{"method": "simsiam", "norm": "rmsnorm", "bias": "all", "qk_norm": false, "moe": "soft", "shared_expert": false, "patch_size": [2, 2], "widths": [96, 192, 384], "beta1": 0.9, "warmup_steps": 250}
Rows from block 8, named by matrix and row number. Rows with one number belong to one attention dimension. Each number is 128 + 24 x the weight over the matrix's rms, rounded and kept within 0 to 255. All counts start at 0. Numbers have three digits each.
# q: window attention query, key and value (stacked) (model.blocks.8.attn.qkv.weight, 576x192, the q third), inputs 0-63
# k: window attention query, key and value (stacked) (model.blocks.8.attn.qkv.weight, 576x192, the k third), inputs 0-63
q.78:101083110094138120166141161157087116128092088151119140156157192145113139135138120109103184182158139132138145140152094155142148094155120096130105129124120127162157141167124125096113130144142108
k.78:141126141142133129100130113161124136138124127157157151128149128117128130104112141154161138121135090086135128122160129102101072117169146132111086153145110109135117130087150118132151140149154148
q.79:110104135126099149141136144127122133125109120109156103117101124116149137106123123127155142184124135126105163098120130111123118098160125126169095123112087124146144122141114142146124105168110099
k.79:103152112141111128130141159130116098117104145132123147113134101111142127164151139161141098135117121119145105094128101132109128085142114136137129141128123100137105161143115143129182089169135119
q.80:152118172130077150168102147078106118123167100137144145121091102127171123149123087147101103127133131098121183124115084113121115151113124144105124159113130116120105112128113143147118123105127105
k.80:151168089130130103153143116094097167124121109153130119136130091122123107164153152157127127126113108117127149112149105109125130124085144134135163146109171128160111181128155145129136113140117148
q.81:140113141136102136163177145122128094141155097146106073127158130138101112106109098164169127145111111100148166161163149160103117113102133097130101128143109136136171118138131138103112142133114141
k.81:119138107162146133137126100114165146127148117122140122115162198138126111136135107189111127152113127150158131123107130119132127122147134128108087132121145111137121121160142146153129149117121103
q.82:096107163144131073118110096113129138112165116163131122160111116135132112148121118146101113162092133143109073125079106150117092118092113124133119114090156145121127188148139138113113136148135145
k.82:149105133148131120097122098094124143147092151164113121093113099156103109143112136181088102142146131109151127145111104091111128103136153112130138124168167168106122130114128114115135098161130140
q.83:110147112081133129160138084100103089143094079173135160186113159169121131103143109115107160132138112111078145098144124092141110130126132112137112205121145123159121128133129150114150159086126148
k.83:100127089104099106149150133123130166137110114164148114092139123162113122082088116129108150181151131094117162130140166120143095143127099115152101141158121166129156146118167157183136135122133143
q.84:155102137122108135107101155134162167114132106144095107127106111128130100158108123167080132139127137136143125085131117106149165137094131128115098148163108120122143131118159165154121158143109125
k.84:124115151115104159157071141114158100142102144107090087115100095119129145142144140188161115122130159104109157152105132101092078148161128128133098149139120113152147101123185127121147158146123167
q.85:138127124149162129162170146135112099122127148144186134139123141184149103131126127105160128101165130099102146176137153141122142148112133058135112120141140121110134114143152083122116149096118117
k.85:146152077143139136125107099153110143161138106145138095172130143124150117111095122100103161178121121148094128129112099130104141125101130102127118118115111097115124125105143147120126128111123154
q.86:118106108120122136137151130135103101141134136141137118115107153154098093111149124100171129113124139152140124138118138132136109070064129135118110159131146122122119139117094152137156111078124151
k.86:198161106118091127101130125159110167143179132124146167102149116155151156151121110134149140111105130095129183130100147088110124087112119123173131140112129139107147127134138131167139113117163123
q.87:094094140143153119132150099141146145154140115158110161133110126120117140111126119117100115162096142115110115121131114097140141120119125107104102134102181148109110147151120155115156123142099117
k.87:163137135069128107060165125101163135074126146145158148106157103154172137101140131135153104145115101119104152144125135095140150128143127159150129158151162121110155114122160124167155131151161158
q.88:098132113125115119153127095124107125117170141102113182154102111152120106177100136133117114113145157095152152130112064198197109116126140131117155120080139176140134155104135122114150138162146142
k.88:110118130109140131115119147107092165131115093145122079113135128144164112138127126137145138155141153134119157148128083105159161141097193124169170147159131113125084124151138085132166130139172135
q.89:166095105161172122187140153137105118156109105135149130081162129128114114174135136068129095156157138134139130121140108178134140113116149099141125154093123123176145121107130063116129100142082089
k.89:129117148166076113117136116118135124168138101107139194149140116137148120126115115131146139108147127121134131143133135133120131149198143110154141117149137138114103135099169164132143094143103115
q.90:125092140084116083109131109114128084128139129126127118147073133104099115124160129145192131089158091128139129121122146132106121110122119125125134126185135127110133107166101130119133130151127097
k.90:143129173123096117119108164131115165121133163137125115126170140135133145097119122116148161128106147102158085122114093149125146139137117140100064110093049130094110115145156121139123140136172140
q.91:139140168130129114133131106102153162122109090137159115125099138127147099156147155147107133142106110139088159130170099129125118140109110094122159132117167090139107125108138121147133157077135112
k.91:111145134132110120147105105120124115113131138131155109171115108118134134099097111141115101140138058116122147119138173161127131106136126130171177141093132105109097115110135126130131120131150168
q.92:133143096123142118135113150174112143139113142122111170110112140125097138154147110118088114131130185147158145123120092159146146144159137104128163078146148110103148153090143126074121100156103153
k.92:092121106149147133127085095122108169111128137103125169129133124096126101155167132131104092136163109161210131155180126150103116163101128116086097135149129128098145142103136104110091131154111116
q.93:113061152105166161198098113066103115153123099145162131153146153127123128073134097110149156149151135091144154166109145109155164115100126138130100088111115146118128147155098114118129126132134115
k.93:166112108125129146078140088052148180127110108127131130149110140097129098045145111124119152123129134123106127125109119111121148111148136098132110148142189100168149122112120100183151121116111176
q.94:180118119109126197141149114082138152128125114118133149099137129112126153129117149101191161173141153112113094127127122131125087116141142112117121154156127140103151124149138147142146130156160134
k.94:141143124148104124111125167138118118157139150079132110122100128138149132081140137127144124120158132134150129129134161132156131165132129072112104124139096100114143161133132144136133113103133131
q.95:110119101119109155128084122107138134142129081153082113119103108094136112104125103115120127109105138098135173099134097127100108127149140103139144170112130119113161126176144114165153094150112147
k.95:124127114108176113114135185107129112121121130134097116115139125160149142132119123146163127116115079107142142117194143123155086102149142146148129179114105089125159114092150148137165132130154108
q.96:153122181123068113149166160135172134139107137100126133170079132137136118114114101123118135120141122150136075195084147103154138141135110135140101093138119114178133151117144149151111118148100124
k.96:140080113104157107116099101124100097078141145116107178154146108173120119134121108136120126131158136122124113150143120130137106149065143093116100132158116131158121131124129133145150153159099146
q.97:132127112113105110165110155147098130116095101131097120103126165142101102097142115139112133104079150119161122143139108118171131101106137119153136145097127140145142137093095149098100113090137112
k.97:130090144117134143127114161133121118138152129157114117127152155106146144128129154100146114094100149133118112140182093143122142163126117125130131122119131141096137167123122108121163158136141114
q.98:150123154062085138120127106125134119130146104131146112154124174147162145142108144111121133166120130113090150167119096118109117112126138099092166153125155150147115081128144154135115154115109081
k.98:157146150159101103150158143145131128142123132128143103135160132110143121146081159127112108148105109186111121062068131127161140100126140139190126136110112122101159151136120102125126124156113117
q.99:148127097174123080099117142091142122124133110143145096124115182140110097161142149092102114092128175141160183113139127116171124099178130101133078094089160118153172146126137122112127102114134107
k.99:170173161122142159136115161090120128123139131100153104099123129153150057133088128123138132126092128100123165176149075093124107117094088099116150085120138153148167103104108127157149171102137120
q.100:129124136105132103107124121120100090123142096174115127085140140166146146109137178144154096122083138130148112143177099110107123122136161138155123105112109111068107138121110129127142101096142102
k.100:126101144127149136133084140150128098095110091115114149112156143151124135152152136121102140136146094125134085164133115129134125142133097111140083179090104113151143146161151105083157125085105113
q.101:125140186101191138187129094109137107161140119149158071155142100129114147102104122087131147104117121089099134114114118109127131127121132142049144050111118123128103130110145150157140117092087108
k.101:161142207122146113118099120185122125138117127098164108128176134143091130128133124128128100142125140141101113124150158098158128106095193096165113101116161187117176133155105127163120088156102141
q.102:122118123103109105137100102118140133103183085123077143144095109150123082133169125148141142177118114120137153149121154127103130115108136157162106150140113136097112131111161133128137100105139106
k.102:147127109092105112146162128118116166115156116107100138101104147090133144130151157113112135143105116134102133131135144160133160110154115143131143190133102125116153142178173135128103070133141142
q.103:119102073173118118131145105105139109129126086128084130160134116125125119138091142109121152123110142181109134092133157137144178155109149118081106136137159128138161124075158063133080139145122110
k.103:101137086168149133099124096113127137115087132144143106164095120165160163110161147155119118134156134090130115149088114134152140119157117147138107101102157103153105110095133191146129133099168138
q.104:109176082114117098083130144139169127129160133128153158164113111159085142156134156123107131133132092154131173130103141087142118103128110129173129142126145155117130132135121141084132112150063144
k.104:109190119088132130195122111117135128102119174125141148131112155100120128105160102107144136117141112154134134118160114139124101176093168142103124165148124105147111157109138144111134129134155152
q.105:111117132124144173149050129083159113131134108127153081114149151121125077078154117141121113114134119132084134092137164133143108173134132140148105108165075120130142134096123156114144149114135107
k.105:077066129092093128085089143133127135091132144120111101173127160165150094140142097154089109108131117175079106156162145153148123127108122124150090154107143152118160125153139140136085124121108090
q.106:121132153104148157084132129186151121143078088099140161143099114152114110137140173143116128109132109137147126163127108139114130116169154123146114143138128161139128121136139091161116160132112142
k.106:146113083128107129086162167086157112137108110184117150143105143117126173111115156134111081154194116137126126130163093137138158094109115071178091159144108127119080116112142102095113117094101121
q.107:101155119091149100095154144131137154135092093071117182109134101162117122154106089108106125170162144144141130123111101132116175108117132109131100115103154134099126128171134131165176097096169159
k.107:149165141115135107089170115116190172134083115170124150087131116165144133106163155110104163114154135101137127131115174098125082140137137138147139129116126098146103143130097088116144101145158115
q.108:103110134110152112140086139139086147135111141121130099107137139072119156131118146113104162133065142121092161106109116128143110116113136101133145143107147161118107138151137140153138129100095163
k.108:137140116123125137156169161154132143093136142154174142118137083117138155136113167104121104112116085138113103165144158127127154110105129151152123119107104135094147100099141107214140163134110191
q.109:145112114144124112138132128122166120088151101160093141134125125141096085125136145147115138127128112088157159188152110126153109135104121129117108139140126093109103102100149114115130151132165073
k.109:146144178143126145157135096091151154134099103100066144129105137153110102119131136106130160127092159114160154105116113206090071099116067103140136130115133146111122095172115139112104080155164129
q.110:117120132136146140096137126101140094117146126104174119107123144128111127146159120074115116145118085139112175165162114111128160169144154145101173132134086121112126136153149109139132126132158133
k.110:128158165136121124101109171119147158155108120150085141169115126161082132150178112100104106109139131123124120147091119151122147143144096173106121113126148068137098145125142156148150066136140123
q.111:164115130163125137100131135139153173105069130145157127127111088101141132136124113136097143166164132075148125175076125158131134161121086162136132136123098141055035146104125121181124117163129171
k.111:140138135113118136121126125108125136081137162117109138117155108120113114170152097154152133117112134109072113166149087114108120139147117095080115149128148106101063102143165103120145117138109131
q.112:122153124115126131087193153142119104108172127107130155123147129132154133175099140093134132144124137169155143135145138164121106100160143127174142147131100151137133168143149165090156125102196157
k.112:118131111157136156158140134113148150153153115112155105127125076135150129091158128136119112078095162122141129151106135128133102126138096136070120117145153135219171157133117107139114147172121139
q.113:169129167136157097145124118184103090166107110139106117138100105125128097108137127116109121112059157130132109110137120132138183116124119130119110140100138146142146098124143137078157147152164157
k.113:141121115100128082104147126097125142125106162115163154090109128145147168114095127122133131152127183141131177113123143148141112084158131134136148110112099116165147123101096180115137137123128106
q.114:093156096141127162108145152107147146147111155128085164107154119110138134164132140098170092124128128141143114144128128152140098161169121136108122136101138116094144128140127103155117102178101141
k.114:121146109114126104085130102111119128102131150114113125125117125158137105153143116123156153123146112121157107122100113151094112092125119140079127123114135139124137115149159115160104121129132115
q.115:102158146135136107148126094160162133158150124146129077139161157143090107126106157113164135102094123113127129141149143132121106121070161133135122115185143123123122164124102193111140139110116129
k.115:082111111122166124142115121151148133133135165123146110148145124147097146151104111135107135135128123111121109084138139112122133130113126109142124121117128158136131137130140139142157117120134117
q.116:127142082123143134129124141108162125165137130097163126124130090148112139106111136104106156119069136140130126153130118136106141167126109161126131122129135096133133147115100097122148136116146144
k.116:134113085116156129124115123101077126131134147112137114144170155121110159124162118117148168120169098142133161152145139153115111116111137126116176110136141157102174104126093125112102126136127179
q.117:135111174164100086081118184133163096099099116110145145160144134131181079119150129130152145145104157123122130168096074179142117124159124117062113093128125158145146143126124110120124110146133117
k.117:136144148114121123108131127130112144107115141097151120095109098155140113174094104120174127117117120144142100150122114137139113093092092091138108103106131126151133103121130142156131142133150087
q.118:131118124129133136109133125124143137148175108140132152117139134072171091156127110108133119142090135121160133099143127120109166095125141164119141173137123118109119124124170148097106108146087106
k.118:127148118105149134122101148144132149113112141136121134116157148135163101124147124146126154093123124162150164095083162139170142160081181145123140135123101168136153121119114124135115135156133111
q.119:137065142162121174127125130119148131137140187116145142157106134129101132127092168140134094135131140108132120142142148123137141092128092122144118142188139153161118098145119176088121168135130119
k.119:139119172116130150138099141125163134140082104115113146119072133136156111152112113130117136053133114102140176090125163102111089109139173123149139104063142179119082117127122085185129103108088121
q.120:132080195166158153091110145101144162080148115108194141129071137105149118155129112145123152054160107124125153149138107134135140156080099164109150079134115137096117120154131128161086140176107127
k.120:092090172113129134120089094150126131133148152122087133147082096153102107134135108144184151134125123126113190117124126151100109111129131095106111117131118107138126091155143134146179092148085118
q.121:096121161161109127096135156112110073114115150119152164153126117132132120134146148118126105131167160156152139148117131114126128095134123104118145138093139147124160144172159116144125139166145102
k.121:177171124154105119158124136133136147111115106144153138096111085126145140150088137082111131126127133140156130154110137156099139118101105103120129098132120106151138132111115119125115151119146106
q.122:124102173114141166140119139089142167123106130138160125116092134100154115133134128138136186121162165146123079109123121111126139153105149148123127120118130157114119116118115090147121112090093120
k.122:127100128075140134145142160130132125131100155113146081108124147113137125166121148165175164147127151162132086137180126117135103120084097142113144154147135103117128087107174112124147113118122153
q.123:129147109146113087129151119134114117119131108157094125099157115147129135134142091130103090169123129119105154148134147117124099151138088123110122160142100101141125146134124126120152090128169127
k.123:139137139110187134133132098116126130114129150070093098098114093125137161126126142103150150126114129129121115159102127149120131127168132165146155118113139086129107106136128155116106092117145116
q.124:117152145104131110129094114123091116092132157140122103104153125095126144164170132120165067090147149110153110125139149144144102133179122123127121139066141100146107147101092108120155129152120118
k.124:134144175174142166074126140149122149151172120114137152110133127097108135119120113114138111110117136086165129147129129075125176126134103132153160114099113128162089118101112108154153143123126096
q.125:104107177141085139159120116114135153139124103144156119133111148146129164169108127092122104166123157117134144103133103128137164161119158104170118060104129118089133095108156088150134146145112124
k.125:102126176149128139136134137142128140144149107154108171140174153115125132124111137105079070131131098125143144079169177151135157105140093184146164101138086146151150116180147151161102108157068143
q.126:066147138139100176114110157112103122092162154129173108129133117103130088145150097150103127141090122122096145140144111163146099162148136075145106114167158108124161184080126086137112154121153111
k.126:114122115158119129146105153167100126142121170140129159154094104150090140113136124085129108161163152129109123146108135158082084152128081102128097133109154144126121114078117139104105145140128144
q.127:148170119148097142136170147128138144116130131126166110180104108125167145136140148126145109135104121099108148118126125129165159157140107108118117121196115102103154088167140125143131100141125099
k.127:113146156116150143125124136124119127094184139098121140131093111135181114118127128141116124133128117144151135123120117106091141115117173119096098131109124132114114171148099137130163110153126127
q.128:120113111130116132115127161126149132137101143130133151130138151124121135124152112145138130117122161145129165125124118144156143120098116155087131164102204116099145177109155110111104113184131130
k.128:087112123109107138136148150143130122117146162134159161104116157124192158087059155137152127127103105156130104096099136107120099104140138137156143115136126129131122131124146096138131131127150104
q.129:132226152113130148096124149133112152091120165103133140107104155105148120143133157076109156158127125117143143092105117157117144103107085165125116127112125149167163117103107119112106158138160148
k.129:115119141106135132123120173141115083117137100125148120130106104141120136186128116120134123103143136084148165188147122115108178142123185161146124078131138113136113158129103104138122120129146135
q.130:140146119116117133160134099125147154107078155135099100124137138125078138103136090086157089083109120161150187114109085113100172090115090131114121132154159106120156160120118099138133125115117101
k.130:136137153137100148098108134124106105128113168119177158187137139123115111118093159126097071144112108148113111141118142121143145120127146118163085137119124136087151125107177082120118116148124137
q.131:117164109132145119135093057158098125160138147064096129128092145144120113144119134115137118141126120100135077103124098127143130130125157102094124138117108109153162104128135154132079129118129143
k.131:130113119164113120153131135134102119131132144144130145120093169153124111161127127145106104085113168129136107155144110133174118076117111154167100146130124132159147132109115141178112154117099165
q.132:187131158087128136161115110147141153160118120100107145119108094145172105095169137073135141142105115089125150132139108146103113097125183162114102128126109139161141096132129113122170117113169109
k.132:152138135119152130106121155163128111103116148073143110151117139160099079145194101131103112115119153096155063162151092112123093077151110110097108093136137091158112148139160115135111168092108158
q.133:136129152166136105113134090132109129114136109179122141150171105128148139122127130163078113114144139139147115138127150153116138138158134127189114115147118117104139113117117091138141146132182139
k.133:131134169146124106141156157137153177111103120139103080119147084097127066093124141115172148145091123141145150137142114152108180076082095141122116101138096114136172131139120145139102162102164095
q.134:090107150199086145123126147101115119148144142119091137139120157127083182104100104145093139131164085152094128145121137093119115117129184100144079079076152132110134122120119145143136154126091122
k.134:113122140151102109140121135148097130162146083165123188095110133108121138134159138142125121116124117084147144100078115135120136136101137126112153162147139152156114105120102130117104135102092137
q.135:120124120153153113171086101079124124131079120116140131112175138115097148098116112116089128117114153149107128157093115087142109068195133109161124161151128123103126140153146127089113152144109159
k.135:147095117178136172157164160099177138108154148114154099114122097134118154111132148166130104143080153157094161080155144127166154141106176094119157151109096127104145125129154118124136146114129120
q.136:143158126146159126116185134115134087136144124177160146147133090133174068121165128130137116148128143124180149117114190204117139096085127148132145119076091109110181134114144125138153132179133163
k.136:100153141149126132122130125146091168099162154178086094136122114129102135101059179102202124153137079118154130155118133096122159122147153135070073116150107034134154157139127175135110136096138119
q.137:109125148111147148113138148106116119101138126126104137118136108155112146126114109079139121081135138114153115135122170110127177121149111150129145091141082137120144111136126124153109122141153132
k.137:089145103155093120150104116144136148117117137162105143123174141139108131151111128104080101140173124118096149129180141135119111192147151195130078135160141101111110165106137151103112139104120116
q.138:125128124128173149138102132170124128133130110115114104160078130144104120107130175122130134088144098125140124115108180118143128116138125143115124153115158141082089136169152140167165111057080102
k.138:110155168130152113104122157133131124145040138123152134107139155108170122124137142130077125110124117131104080108104092136133140127071121082158174103148094133107112115142143161143143105118078104
q.139:162146138089144147114136145151124108145149109092104135146133125127112137114104154136140088098104174142169142122105159106154136119144138125081131113123145108143126118184130141088148161100123147
k.139:097162122124128127102176120154147156127117124162133149129126166067135146148106124119136125107095135119096128132112110099104167159119125090154137135119123071177127114141104118106134167116114125
q.140:142114156138156171139147116120181135131139120132100103113131170125124140123112123084122080121152110146141102109124125107133091153135128151146086116138139164107084165142101073157129085122082134
k.140:100152139144090111104131161138134134143130155134090141097080127150166100181123118139105158114087135140106121141097150135117137127086152150181134150194128168093153089151122136116159058156140121
q.141:145166114105111102075147129117118153122129125183133143138115092129104089131118126178115088124152141115142106074139139118119102102143148132131137163130122115125143162124091119143120141087174156
k.141:128118083081113124102131154118154129126114106116168130065168154128115116122110141107101106088118164113132123200122144122107123135121116120119147098090123111114146159122126157149141145123151123
q.142:145116110101149139097128120109145124116149107141161152105107141093134117156119147149132120219150153148150147113105131128146149146139135177181097119118088148162151150111118161170117178164154134
k.142:094121155174181150121164154149099117141159148156152101083122097144109114075134127168156116165136126161057149143126109152174109128094120141118160149132129135168163115132122145131164117051148122
q.143:108174106133139129140154117163083132150121099150161130119107123099139107146168124127109144111116110132126099148130148157072149109075108150103176133134110119144133118066133116142137102156176165
k.143:113124109113102139157098115136064122131113123114127136140164106155108130120125133151105105154145153115150127152128113094103113096156151137096170112083146154101139130107139103117141150114135131
q.144:128109168131128171120103181135129166117142128156126155116171128150156164127119161119140156140119123081124089121170142112155108115114114142123134129161093136105150129121127177131118140093113129
k.144:125107126127089134127131107112120103188116135125114137113176074126104121136128129116138098145110163130132139126104139168106130122072155105157143095097168146135047118133122152116179118149137144
q.145:125159113092117144161147107120138162116094105138139127115145116114128113144065125094128154116103083083116129153093137117128164096140113142145140150148154120115096164199132124153186106112110114
k.145:111129140073113126137136120069134070142124069140127156122136178147112128127124161173106124122151127148138141151145129090093151133147119164134148121111112132102107133130146121125129145106122144
q.146:131116168113214128114124110139111143103114147161127148142120129101124159096126135099158166092093119109147149147153121142136121111086188131125153129150085126112129187137093145175136119140164110
k.146:149127149128088131141108127131129137171110149125168106118119089114164128141159156114118129119135145138094127164116092141118088078165137141167179133142124137116111121156101155125110115136167126
q.147:142148118145128135129157156089132108114147104112152146131095158085075115105110096116122104188090127135090127157157159120119153131118131179133114126145128148119134126084104151161118145136104161
k.147:145085150124137180119146096105143146146151122128144103169107135129134130105125178145116115118129138082139148121129111159144163133137126098132153129103170089187164157116086108137144156129132138
q.148:131145111151129090118113131120092135143110137128113149103171131174184122141145099121158135160144112119097119119142110102125156142091110129097113100134119111080066124136121161144117165150119189
k.148:150114131132098156164167140142132118161102089144141112122133117108095136104120146130143120115123148125095145094141103086152133137110120105123106113110102114124150165118154144086078159112148146
q.149:140115113103125112122103182094131150117123141120126108103166143111106124127130117151112134164116125099159115100119129088141158125152138128156182153110129130129132096129132166139106105117123121
k.149:128141131148135144154161113081145132150144123143138093093159134111161146116135154135148127125103127102130105180118153119142144095135115083151188130127121102110139139103141141184104121150143140
q.150:166116157169088147158101099125120109049122138068094122142187152100105147119146120137119113104104146116125146163120151105119169127148131161099175118146147134124135139164178133142121104125065129
k.150:112151126077098128111122131135127166138091136115111153116138133093147112163170109174113095133167153157142150137174112107169117188167123136177106172134133114114169157137154120137131155153120120
q.151:130096132153093139145115137102112072139063163167114132097134110119118123120166119159169112123086129161087147151098147109129135109176110095109112102112145124104136084158093100122138147121161128
k.151:086087135108136124093072141113147151090134134126121159093134134095109115119086118127116130128136098107173170126119135127137122082164116095127103109110118130096121143158126120123148142125133160
q.152:117140141120127104146132119141094105147071087083108080140149092085140159102107136141125155112090187144115136150124137113154154168103155125154165136126115125104117099140096124134130156119146138
k.152:110161120150132136082173139114140182086141121134139129106142166123115081154136112143082137096096079147122119138145099121188120151132122112102129156121120111140106097117144136167108134094118114
q.153:115089148131117090114156119092120150125160114089137116127129138129111081136123140134104120128154123114159173152161112163116145129146132157137152117130117144143128119124136116179145166127142145
k.153:146128098127128145144129143176153133140125117137113136094121121116145157138174164132115149145124114139128134119105142151072102157096105160121171146207129118164123131122107143144138125148137082
q.154:159108081122166166153087157113158117155108120102098130121119134100141145067108132122128124133113176116091110143161136128160135148108100157132139155117170094110120094156164151153126166111126105
k.154:106099142127144146103098115110156127130187152113170125112163143127120094135116082122162156093132153170131130129122120151181113084140141091120137127125165089106122082109128106137117134154118100
q.155:087143126110130148140114139117152131112137155124141155102121134144133074178148078074110120124155125086127118122123095134090111135098118126119128108114130158127090150180124125122159129161148122
k.155:146174137141149130159093160137132116137097122124129127117152118118091117132112101153117120122129111103112107097114108154142153181081155141140065124147147145160098147110148137085168149123116126
q.156:135116131058146132115129138089096103112121178105127147139128104118121091113088107106153141139126146118154099122149135126160109140127101132141141139116120097112142106101120125111083147150126133
k.156:098119142160151139144120111104116144096136177131156150161109133118160115163077128146150119139162110149128183090085103153111146116117131126127095120132140133129156136120134207128149142094110109
q.157:134117121169162089135118100117138157119146150141163099123147157113119145098138173114113160134164140109121142121097178120139110117109145170181136135117137173114153142120197160146138133155094089
k.157:144125131126135113145165126147136136134188103131170114129143117151137125083144131138149129121121114073115090138131121103113165115139132144159157138140120121152149126097142111128098113154117125
q.158:099148124115073146148146157145120085139109113142121159100072113132149125129109084133164166125115104115134136134146126130126131154151107082105107129135133101094110177131092149162121133121107139
k.158:088166127091108052122130112125147127124107103126138139136118164118099151127137122113155140086129125115121132081092092124103120162075086133099142150120092105118153146176128108115163141108123132
q.159:126141133088130166141183132134143162144103110168150165094127110110117147096136130126143154140132101153151128157138110135081156091110146138130152102140086126115166145100144141137130103151146120
k.159:116117133118133082123122116098133115110150147134079095123119129173091116076156134098145129082128137136161137145162118135126123147139129121104143117139163115107137144108109104137167098126174154
q.160:127145141090143175128084137129125120141070148125173124109128115128111102121144126112106109090140104164125152091160149122116080115130145138098149137152100144095145134163123142121107103106123080
k.160:156161107071139130116132105126149128143178117118149151090151115180148099114118123104145148158163145131163173138134136082170093155130120116106132170123142097118136140086143127122136117111134112
q.161:133136100141096167122153129158119148172139122113102096155137150112083132137103123116147154096136144134134125117140124128162133135122136150178151133117130141115119146109106166118151094111104138
k.161:156096127140127160101185158147078091166158113129106060147147139106136136141116151123160101133094152132140104106091134164148112139138138074134179128115106164121110146133097105112148161203122172
q.162:099112167103096150117120128131118146116084131141148144092146106134096128147166122111135108123142170124112136116096123138139104096169098103134102135129115122138134163144107132094103092117107132
k.162:119112117136162131123115131184135156134149135092126117125125160145157073160117142102138146152144180104118098136110128160129135143115135093132130117104164135105100146109133117111151140111064091
q.163:087108145150095153128132165151130087123133098153126108092140182149141153112143137128146068102160157099133130140119133107160104112089126152176151134089142141134117124120116115140166124166112095
k.163:102130150136151086166124126132129130124160129116108122108126144091133126141107138120165120118076142114112120151185125151132117111124133090108092144098119132130166150070090099128179156132129079
q.164:099105107115132127108163158135154105162143125107149142125136118141142119152134140157104114118109138115130113124153141126115143162139138111113150156156126131170124148119141135151136152147148141
k.164:102148124133124140166125136144111123129139142104111168135170079132094105103137111122137156183138101160130118132126088143151120115118098090157084118091109131124165097144152123088147138164122128
q.165:116162162141140102164150094105138114110133129135149125148127131150130123148163133172145168128130123163141168129136125153129171176139165126153138119125176113144110130116162121100064115074170117
k.165:114097139133116142158158115090132086131128119163140140144125129138139057167115129124124131147131087169161148122164126114065117135132090123156135137173148096124123122128121108121115131114129127
q.166:102150157140117167125111114114153180158124152119103105153117169098126127157145128158135120109084080114144146156162132083134135126170104108128103125138084160093141135130146154124117132106139125
k.166:109162098126153133121153112131134120135097094161120117103183165135171108094123154078105164120133114134143149130082146147099144137112174138133122078075125107149169152106124135098131156132146131
q.167:089171172131176153099134094118116101103152086136124064142122102117171138088126148177120078139113153133108124123152123098107111165125104186088138121126083094154101115115142113151120139158098088
k.167:105128156191122064126132154125184190122097120142118113161146111148144135113179117111110132180133126149099099123125157134101108126114140143124165139113074104101131122089116124106123094126119147
q.168:146087125132113098146140154149177096139096115137123144150143088097104140114121140163174142158142151130125089162136143112144126173138110106129108068096118109154170123095130112145098185173144135
k.168:137162078210132107121138134135103074144124115119176127085150160125147107099138114180124146166092122125153108125113123133165148123099103096148071131128111165127129088105109120094160102109158107
q.169:108110144128144131131167149137143127092136107152115140107116142155116119131135104140099133150136102134144144122111136121119137150120135090120155117101147129151122108151099166132146109163161148
k.169:114124159149146137155125137128127108147087123142117142101135113107103072106132130127117118139113153141139101123152085124125117146094093117179127108146165130092158096126108100135124111159125096
q.170:130149126161125145152155114146123123160156116152103136104076087166165124130101122122113094183090084161094129134138083138103142162106127122118113118108156119102149139148124147137143149150095143
k.170:156124141121076117107129124082150113130136109114143118118125101109131122052124155093112144123127129157112122141098132140154110117111130118104075129107128147111120119169121137137149149146137127
q.171:117091115119126138125163116099095171140140137105174138107167147126122128146097106140125109160163136161158108123122128156145117093163176172111129140093116127130140127125082114134118149137170138
k.171:114095139085152149156097159154115117163108166103133114122125151136134145128156180123104119128126127114071140109107132120148129099101135132113106143131143135125140179130096090137155095150112125
q.172:139124082071158141099100102143128164106126172106109137170129147108105155146165140131116129096104137109111127145125130082117166143107133147128138090156137135121140145123154136168111121137151126
k.172:123143102153138083115145086133113148130123164120130134140142145099162132098167100098109104071144128152107124152104119109122139105136120193128156111093158095143146117176092096105124126141129153
q.173:112081113144159116126128130124132152150158125124137131131153128107113132109105144160125138145086114088134145124127127129166149134114121112168129150122158143122119039152137072133139146098124154
k.173:137105157107122102170146140117065098083127132145169141154122086106141170152122109113111146099163154110102106143143189169125122170175131094144112092125133141119131142127110145124129132156127122
q.174:073130123127120090103115159111113118170132134127149096127181163097107131119109113160164144112104106120111111142146126117145095139124098093130171135118105185162161144120140132098123218155123113
k.174:131073138174136145147104172093111069176096140149115130096142133156113125146108102144149125108139114126148091112129111133098131111120178108118117132097129132164151108114156136096108168100147171